config = dict(
    model='contrastive image-text model',
    dataset='seven-segment displays showing three digits',
    train_examples=97500,
    image_size=40,
    horizontal_flip=False,
    encoder_depths=[16],
    text_encoder_mlp_ratio=6,
    text_encoder_moe='top_k',
    text_encoder_shared_expert=False,
    text_encoder_positions='rope',
    momentum=0.98,
    epochs=31.0,
    final_lr_fraction=0.1,
    warmup_steps=290,
)
Rows from expert 11 of block 5 of the text encoder, named by matrix and row number. Rows with one number belong to one neuron. Each number is 128 + 32 x the weight over its row's rms, rounded and kept within 0 to 255. All counts start at 0. After the name is the row's rms in percent of the matrix's.
# up: expert up (text_encoder.blocks.5.mlp.up, 16x128x256), inputs 128-255
# down: expert down (text_encoder.blocks.5.mlp.down, 16x256x128, transposed), outputs 128-255
up.21 113 [150  36 123  62 178 104 123 139  75 111  88 123 161  93 118 150 148  92 166 148 148 135 153 161 103 117 133  87 152 186 124 128 147 103  85 128 141 126 123 144 151  99 107 116 193 170 101 152 131 129  69 175 180 116 169 180 113  64 123  78 113 187 117 147 142 183 159 157 115 177 140 130 121 124 175 141 118 128 165 110 159  60 167 103  81 132 167  79 116 121 134 142 132 129 131 110  73 137  66 108 132 172  79  97 122 119 140 171 110 171 115 102 124 172 132  88 159 153 112 124 138 166 106 111 162 137 173  79]
down.21 104 [130 115 129 171 152 120 139 127 203 144 147 153 114 122 138 122 146 114 171 147 100 221 148 157 107 130 196 149 169  69 153 152 139 148 157 100  81  69  90 151 138 123 145 128 153 131  94 130 133 144 104 158 130 125 139  92 149 174 143  82 126 115 168 106 176 172 126  80 211 202 147 138 147 105 177 132 151 151 101 127 124 149 129 165 125 152 192 167 109 137 109 165 122 129 101 126  73 125 129 141  81 139 129 140 144 185 148 149 107 119 155 115 122 176  94 101  83 105 135  55  82 114 117 149 111 154 151  84]
up.22 095 [200 167 149 193 111 113 148  79 116 134 148 146 135 114 136  91 144  98 122 114 146 120  62 155 103  76 144  92 171 118 150  80 130  90 152 159 155 119 146 165 137 130 138 186  91  97 140  89 100 151 154 141 100  99 124 156 171 186 175 156  81  71 165 148 156 119 122 127 106 117 125 129 164 138  95 119 155  92 128 177 167 162 130 143 113 113 194 109 129 143 130 133 128 138 125 135 164 112 126 129 112 173 121 103 102 142 141 111 117 146 148  96 156  67 149 149  92 139 146  71 101 132  91  56 121 106 101 132]
down.22 096 [171 104 179 110 134 147 145 143  92  52 129 135  86  68 145 194 114 176 155 112 121 208 133 127 136 101 100  89 119 140 162 129 116 133  91 130 120 152  91  99 124 114 104 114 102 119 157 146 130 146 136 165 140  95  84 100 140 138 149 181 124 132  92 175 149  51  93 137 116 147 138 101 141 138 147  89 137  89 142 113 183 126 114  98 139  82  85  88 163 221 113 104 104 110 105  64 126  84 109 161 170 136 111 131 135  50 150 120 102 107 102 182 175 142 157  63 102 161 183 153  83 149 133 128 134 110 127  81]
up.23 106 [126 115 150 108 193 115 168 153 173  85 138 151 135 118 123  68 195 171 108  86 141 120 120  87  93 156 102 109 138 116 112 100  97 137  79  86 113 144 121 145 134 115 149 174 108 143 113 103 123 143 158 105 103 155 115 106  95 148  86 134 136 159 110 104 115  94  98 201  75 174  76 114  94 134 130 138 158 107 179 112 108 159  94  80 117 113 133  68 108 164 186 119 176 123 111 172 164 136 166 162 125 114 109 168  64 153  74 152 132  94 129 148 133 116 115 128  57 110 172 168  90 135 121 143 168 156 144 192]
down.23 115 [114 187 141 100  63 119 105  92 121 161 123 128  91 133 148 130 156 117 176 155 104 110 147 175 134 100 148 116 155  51 168 107 153 118 195 165 143 130 107 135 115 129 186  87 163  96 145  92 113 119 115 114 147 128 186 106 191 113 141 137 152  65 125 133 151 134 106 107 126  93 114 141 128 131 114 126 142 168  57  98 132 114  92 155 166 164 115 181 179  68  57 111 129  68 105 132 104 178  79  86 157 118 148 140 196  99 127 123 131 145 117 133  95 169 139 113 169  74  91 100 119 131  99 125 149  94 136  99]
up.24 120 [133 161 118 212 157 123  66  77  98 146  81 121  80 143 136 137 107  90  88 144 129 156 124  53 148  96 131  94  96 102 142 122 190  80  80 131  80 138 123 105 168 142 127  49 133 172 104 141 162 147  76 177 127 104 202 178 176 149 173  95 149 126 126 157 145 146 168 128 122  77 122 175  75 165 110 109 157  83  81  97 108  82 138 104  90 125 113 101 138 166 133 109 141 102 140 128 143 159 123 138  91 141 101 161 148 164 114 140  73  42 150 127 132  62 141  77 138 125 180 153 109 125 157  66 163 112 163 100]
down.24 135 [137 138  96 197 145 134 103 111 150 167 122 105 157  58  75  97 142  98 110  81 117 162 179  89  96 152 145 144  67 145 159 147  67 149 160 102 101 145 104  92 142 151 124 144 175 161 126 144 125 111 168 109 136  77 111 143 140 162 135  61 177  83 134 141 149  88 164 140 128 131 112 121 147 110 155  95 160 135 123 114 157  66 115 153  97 162 165 123  73 137 106 119 121  95 148 183 103 142 158 115  81 172 137  84 159 140 144 130 118 164 154 165 107 128 137  80 147 147 121 149 120 112 183 114 110 135 142 154]
up.25 104 [117 164 111 152 164 175 155 133 130 130 203  69 108 159 144 155 152 116 131 116  97 120  65 135 145 146 167 148 172 171 114  84 184 191 139 114 110 160 148 151 159  75 159 126 144 160 164 162 127  92 150 141 157 137  61 139 102 109 110  82  86  83 131 112 141 136  82 107 131 162 115 114 118 177  53 104 151 116 216 128  39 132 108  93 171 182  73 109 109 114 144  85 178 154 107 137  97 103 123 137  86  96 178 139  91 151 155 144 128  91 169 154 165 183 122 165 135 137 196 105 137 106 200 129  70  86 112 147]
down.25 103 [137  76 144 136 166 126 139 102  96 135 137 128 138 129 204 105 133  85 149 135 145  80 106 199 106 130  96  98 119 112 135 180  79 129  86  92  84 183 144 154 126 114 113 103  90 162  92  95 106 178 120 123 110 150 177 100 104 134 131  75 115 133  83 139 136 166  85 151  81 164 108 134 120 158  75 183 132  87 151 149 124  98 117 116  93 166 139 130 162 167 126 135 146 158  64 171 107 142 113 139 123 120 124  82 153 127 135 110 144  81 121 104 103 101 146 115 126 104 161 129 105 133 128 118 129 179 165 137]